A small image classifier, trained from scratch: depths [2, 4, 2], 97500 training examples.
Rows from block 3 of a small image classifier, named by matrix and row number. Rows with one number belong to one channel. Each number is 500 + 50 x the weight over its row's rms, rounded and kept within 0 to 999. All counts start at 0. Numbers have three digits each.
After each channel's rows are labels from the 100 images, of 14976, where the channel reaches its highest value: "lies over" is the class under the peak. Only what is clearly more common there than usual is listed. The data: drawings of small networks of dots and links.
# convs0: first 3x3 conv (model.blocks.3.convs.0.weight, 160x160x3x3, each kernel summed), inputs 0-159
# convs1: second 3x3 conv (model.blocks.3.convs.1.weight, 160x160x3x3, transposed, each kernel summed), outputs 0-159

convs0.45:449501520472495525497368444494502522498509484478562572427556503419416493585583421483472503510445453439497473449488475550433486445503498459515539542505442512602500385531479539455456503397467368484546449507569626542532494513572507496503367467441499469524529551533488494491432446482514524351544408477511514521482462479442442534568474471511466541508594468489459453471500537416543437387522597484450478531549458493472569522448440550486430463478467484501540469444524535495441480522559577
convs1.45:432493513512541497496659504512466500516453507512537465541478466482384560489485383501464474578470472665540496795560481477462470439504470496542508489441499484401405503533494450486497467520480512511478549497512564492380577469485534525499525499445442487498512512504506503530509492463500498413414522516452488558504527457485448515525471507449477572474508512472548467448430460500446442442491516460496550400470514534536504501508475498616503478495498587479444524524460528557533530505476429
lies over: dot

convs0.128:411551515540465451406431408482492484496564524494481507515498429388468459528553457475392425499440482472510550462445542552508467444541467467500528506380434527500523469489455470512507528474530358478499441511440487533467459439515557457457368429458461414510538469546437504473530444440520486321508407465578497503521541502439469508553448518446487550517544474440511424470490551464518518489495533488412398465501508459440515479443457527395528470451462486498488410404492433441435502455491460
convs1.128:536448451528570496533517457489481506548460497498434511549494505506535605488495516508514488590468475613403461725535491510497472491548530512573511530475457462477483496517447504529476455437526546468500562532513540506541595524492617478509587484546438449400489457449461515550480472438555449424475612549510471459548499540498517484520477428516508560456454587532529406430497497492509595474487481443523493491470564582509515557468493465636400457491527589492452517560474503550551476433504386
lies over: dot

convs0.158:534532564600505547506436460497486504479431461491560403614520499371483537523505506492531496422478567466536537437569517495507559405508502517475425454520501527514478550486510562421482540411527449489559572379510507573493351506514529460432475429471521540502487508465451459465536485461539474384524547515457514511595397496546520547602473483550478508494606542498506492532451504613544470527589539497567539620488458463439426520512423437483407565525471448504482507497467475525543565536506510
convs1.158:520460462557488404496533501529516503481469464475455495468519535531492569518510429508378543475475459445446533407497522533491442489533529511519570528504486528528469494580510371503539478545421470403453499471515456512427498479469376518426449490466471422503557435581511545477460521351528528468428536426474425454542537564478459461482408500519492491484373537447461550446428476580448522504481510544514506506449437504432526431506499590544498495388544395440542514503476520342537550486543566
lies over: dot

convs0.5:488457489575503443465523535486513471498545474518455512461490502508522458429429509450379437496474523508499525491498515435465447423482367488445463522402540503491493513426518386488537483547474449461558470509467475480470462454519558494384455419545460486435535450457475454540509486484460427524528447467507487448546557451410469533434489554414525481546519529539372441486521468542437542445416404446435420456500469425475475373466469468405455538398482476518443458472490435399425464502399431
convs1.5:573407504434510422549466499496539503522467500440504477491577472522551503436473527478430514517490536492429511604443476533475511510529500477418513543561399562527453458533430564507548617526477543427421477569389527554506492484496480562514511533406566487527525564507501544515473486540496482507582533506414456483445497538523540422423471403568596501493443514577377508374522484472522405485525561551521449454457534546445563517552493498593591557556475477513611534441486497493487482392452504
lies over: dot

convs0.59:410504478545371519537475466432518572501477481463499508536504549482496543482438454531497570511403436505559465433461459573471505437465516516441505502541537580435503499447542537526540459530536463426513439523522585480441464519399531326472494505602494428394362493517477466521550438545482478546457480458473529569514529522521574523539521501529516515549508488556480508558483504490559494575464568568539622396528461462505525510518524409554456418478408543512472484456352562512520520466506505
convs1.59:471451421475551517404680525376516479440472520523499508507469462547526561426413486441532405497497504573398547581467487428544425550490516479610422492408457449493464500413530503546529452464521510508497504446502451445467564468566486505481483445540480431424446534460397502510484562507602496491506443452515454500477534408516434476420460437482495483432518551503515424503450471491528508470438446537566517420497476516472612539465483532496443509539486474445362531545446502532526510452524482
lies over: dot; link

convs0.54:460558397458456450433524504426420464481524562521472483376480430502488513468541518416488479532426430517580411458559527428540515465423500397506494501498495496468536433538470466488566554529494402474564494521502554438491430474468513547465396458568469481574454527543520556464453469446542538536586455468522526467479517547461479529443477599505442534519451460485573618475508558504389510433449511517486459360518504420443520429551527608526542436444527522476492450489462442473486390497533522
convs1.54:485542544530488506499448522487491556539513424478469582452424409490553482528518474510468481432467440382535499586483488555536351532465479485535498494507479537520585489524542530453551482357407489456415438448521578472550516452572495524492497498564499464493567438451478488468538424481503519443522457501462488530568387285555462523525455446526490537507486543419573409525495516545503465501600454544433388520449501517464529509575532480484439480504525511418535441506522513511500460449549459
lies over: link

convs0.7:445365492542492532535370491495517502545477485478477557565495526446484572391459513500493614495541566509539428458658475485441401487584458450499540454612409524490448464531564578498493513453527562495458471504543562533480457536488379414544552467533487481407404451434493570463462468504461505517449531579569499518621539464535520528479495511460549395497512513524555487483509552507485548470469521507516473464538509467498447474554530459563500607550572510476442554529479543501555492503485412
convs1.7:505466495469493514493572547429504500448525461498505543465500556566487457397514514495512334519532482480467492542362533481530446515493544499450516338439423344475435466442483436521470404521508493511397519519476405530409541487472437505502479467469514439516496536543511582484494499490479398476529482469400453427446512407439438449427426415450473480440472412516445447553461461508492480460513484539508533512488467463464510573487444550524527421492497499374535523460506517474514533507431543
lies over: link

convs0.86:471456483444528512484342439462538522514481495470482451486472493425427557484474460426475459523451432480438606388572510414455433485449539518508452436452500427391473434499520457495548490469410451511505511435412517527465498414423526564467395384447498534539560507528441507481472485460528505286462495499510486461504455489517444465536524484521462520485496472422485469507510414458457540402527521472506415496453430478588567515478456494498470427551482454519544482409478467504528491492497538
convs1.86:547428493503455445474431446483523478467430524458475524534566582550455534510488519508475459502463491357528478509580462493552512429503499496466483478578410515564487540387408501432460468572539485414486526426493460509509439528552347493504565513530534524556478441484508502538519485465437392603586472443461568472499499616503524499457378516467451468413504462514449556507469443571495534480488472431518528517515467507428508486514539486505460489475458362560488488473501490376379481517426524
lies over: link

convs0.87:479441503425459485517469445438452510444517526468520493448469455482414458445479524406476494432486526476486467339477510478544463442415517505532529487461434415458488425535488507593446506544474433473370471560544455430477564399475547550467424515441429489527502511539430567473550521445482550516520493516400475453513527563504510442488425548487429433470473484442526514499418441499408503449448454513429478422464516487470482461430349572521498432486437500447503460441411524425471426483556538
convs1.87:510470516462523494517484518390429449525535424502583549488497471550522543512547437487428410532476506497558510574504576498488457542494459425658479527478491545460534504518484482548530506408434518522461454511561578538466515480441539440553436459528534463503640495559428568483464430451515673470444451400544539525488437402567469554524542512520528488583496506504510400644462518419523484553485518530476461502476520459480461480427582540477556532457518466511463456465509415474482548529471561
lies over: link

convs0.26:384573496448492541468470427507534524417488538427512461497538478500405505496553559481423503514490511497515438422503455537474465515494507502566550480460427551492552408523511553571502536495537398452494474524461560527497426490480527499500362445450455514514511650561427483512507437453522506305580439386495521470469568503439468515591477481468459544526505461479490540565563531462524576435473546574449490422444513488457538494455493549445496479451459479529535457443414574411465493489548492
convs1.26:502455507514569506549664526436489398450452443513496500493495487493454541438485496441525513566502394634434473745571508467537418529475526409483514492447440480458474450512492493548511491474514510448519525541526491419521567491594571531532504493531489446494505523461498457476567500483547516355429523497523471544506519481497526545488473462536444538420495534510563434394452486527504522466494464494497463460490503554510543510494500448604455496483531582492455477570474495588520459467502386
lies over: link; dot

convs0.71:375511492454530481485382513391474546512566460485525514411574475468502488615526458476459518511444418466497510467519489536511486521543478452430585491510468468548516463521475492484473510421507383549517536521505560532541504525479503501488352457407528464513511511462508443471450408449501515329571463460505490494396523445444446464557477454503457547422581408474554449410513527430518451446500589516448405475513475473482580508459478550432458433521425512516541450448524471470413486476524513
convs1.71:479523508496556489557576454555491520533485524484512483539417495481400541525455514503543491557493465674557493739566460489439496447495478454527513502496470452431447525583428516462479466455447525467504548486527595525485559508508559480535521499528473476489545530487583429545559500413560538395375515528513494510510524520510462542559481504467546565448501547479527473462477426582455517518449491455506519458466494572500544555510521468605465477517519563485391553542466486518561514468473351
lies over: dot

convs0.56:401509471525474435479503479529565522456421515517456528509469453557470527417407479430485461415462520522486366496561466487499419425407367432473454460391494575489509485524542459544586564498482504474490482502456538468493473448446511577477522484506453553582556583482454508470521474494562504483569510410488460455575492494511416554499519486457465572512454505501489558573561556559486561437485474500527450425475400454423438393502479516472485456432556449486480343492460528449526467528479412
convs1.56:456481517466478472517453442561462523453436574488505556515442498462530490562443522428555478532490486544542480554553536525514444523428437445360463467498421418466488553488523502523548504535513492464465508531487527502596562576437620473496531434477465511467459564447500489466539410496516476558542420492463443464567495483511542519504471440547500527474537511489533553303538501545481366511478446509533490589475550511456515538488468392443429506492436512462477447528523483476469492481504277
lies over: dot; link

convs0.13:427479480509530492433468518541478455533500510535522543448446460454523506458464502440457433476469520498416522481517554479551482416529469445478496477423471529482448534475393402505526432511521457473537565509479381521547498495491479506467460451486451474498568354505480413542478476496490444453484473432548456456516549511411409444524504499377485542502473444469470465457478413502427459457378431445478426453445527451501403440431461473426508440445492484448426458537565345373486438450497465
convs1.13:406486452459491390519389485581539468485416440467541420447522469464626470460516601506482460510468464510487550568474594482425482541519512477472549502558470502496473448523434590486469538418467569520475462445415539512569544440518542536475566431466524479532579495561490560455442416492394480567598453536502478498517483439503441499424457399466587487457443458567442507414512507484510396519457516483503437528526480585510558503508466565513609454554482521520557445489492506494483450394484491
lies over: dot

convs0.73:542418572468372500486540489483458485507471440388435508465487499519460517488491499406451465451547485514559467498510507530539464460501443523401491463420448407490550502521474478497478526536465520503493504586550412439557563432462436495379513423488517536527459553443480404492576585450543562606501503460529436493497526449395489419528453412484432632499535528442521537458496557550452531522484499515540534442442454507532540551567521473563441469513395555441511467486383533441517585530557515
convs1.73:474513459452585507474418563536478453474506508452437496470559439582508522502556512589585421462550546567561500449485566490440517503513527514544542525484549445527566480439491592564484498480558600543455561502487510479505442485513585475569524491454428568472489481650425555473547442551567567391489516481513475554524551494395469503483524451500426464540481529537560504349540605425583492501514503510547441530509473532490518510436545454442551475537575525533451525410464452554573568499541419
lies over: link

convs0.74:457550478464496506546516406417504492468511498541398517563503506501500468561490315507607543504512536473517563348439537520569547544461472532529397481460546514497507530456486465424454437484499499539555548428492474513594499520507438615497477514580533456559486476578491484463524467464502453481470585579508494612420395491567530479578545441563482573493525414561457430562549497557562515503523517486548504492489556418527464531553477456476468461571484402477533480439476480531412498516492482
convs1.74:506459438499494348454547485491469557494464562457476498483479536446486531479504380473440456532474540555473451516453531413506426499522498535496440425481464501469483497519460470521468512569432541426541550577477520511473483486475398475457516571431464497480455507476497516488483458366536488586602596499486479366478533531453426427459509473509534418437471524529536479443475478493449531467459461473443500433368555391486548449535553470524485540432459389451608473512443476389475412475530500
lies over: dot

convs0.93:518495480389559387457538537451442556539614469491563555465493489586472505539541504413477489570463437461559472488498441438554542496492445445510542458484464464462481445587420463498530511536515526531473571569648540473465451485473546559534429453563506541555526572566528477503504491497458586552599441461464475493548476503519460486569518520518411450513584489445599617495471557490411520443465514566502460497484461434508571562477484623510506504504463505469581439431527497474527519510597584
convs1.93:481501573613512529513487441543432482522614445521562575620518476432505500534547478594554547557529543565447476593438469559499500495567610519575503513603559543495518515544538476521511461483429471445500487522557456518505600494562445479498503521517475487527597500482468508534542525544561565543494410434587562577479557518589570579533500481502468457534443569505511469450528584480525479500488640502441473516516554510507499501447504504556471426517490510517528476617550518509563596609527568
lies over: link

convs0.78:487470444495532537494492493527465563527522572465588582568511509537449460486537455494495531461451526534486541471576473505545524459426503487481622436578511433470553486599558504498536624471506469506438583470679509442524556534534499480513437594476490541558488592460547496391387477563584579470609449503434508465473471551466502545534524537565423512495530560400567558553538551515475470450493520543503505507444433497438472521508481528490490487506489477507521429511518585492628471530584536
convs1.78:509529541594541427607558574502574484519500450499544535507529483631522509594511461591517530585444427488470524642438489533504451615528538446536507635558495604537497520530500520583453558518521562482496480527481553556472528456559528534534569463503495550556568480543536534470510395543501575424426533515494543475506578484562529528470518526504552523401500417507496443495520512426486445544520534570510475468519400434516543526546473573583551512489545531454577543551517550444496442513464547
lies over: dot

convs0.103:570452514488485557544402540466468436544522452538510548538499523560538438490433556537404497482498515409511472498544514533300441478439496463403530496534460494352498539470559523600561453441513548501525440461470495484506522453442486332535564481432493503485426508498514518455483498556584478478555547445551525417569505420511432461493461487411448544586545586444449477471453470552522512559518523466551547526432458554513501443529483492467464552454433437520500457537507466526514564496479444
convs1.103:493467443508616571550493503456503454482522357509551512475494465458491494489549505469527477516472570457442516503530493509355374516479484525480509511566470510526487494581524533444608486572484480529457514520510513472484462518450482327513503338475492508280518544488480504486462503483581472483527468506493435475473536619492478484508492525475537527477489532436453578481479471465474520490507467515464527481406480349486406483421492457431499508477481418477544488517470515525573471498537534
lies over: link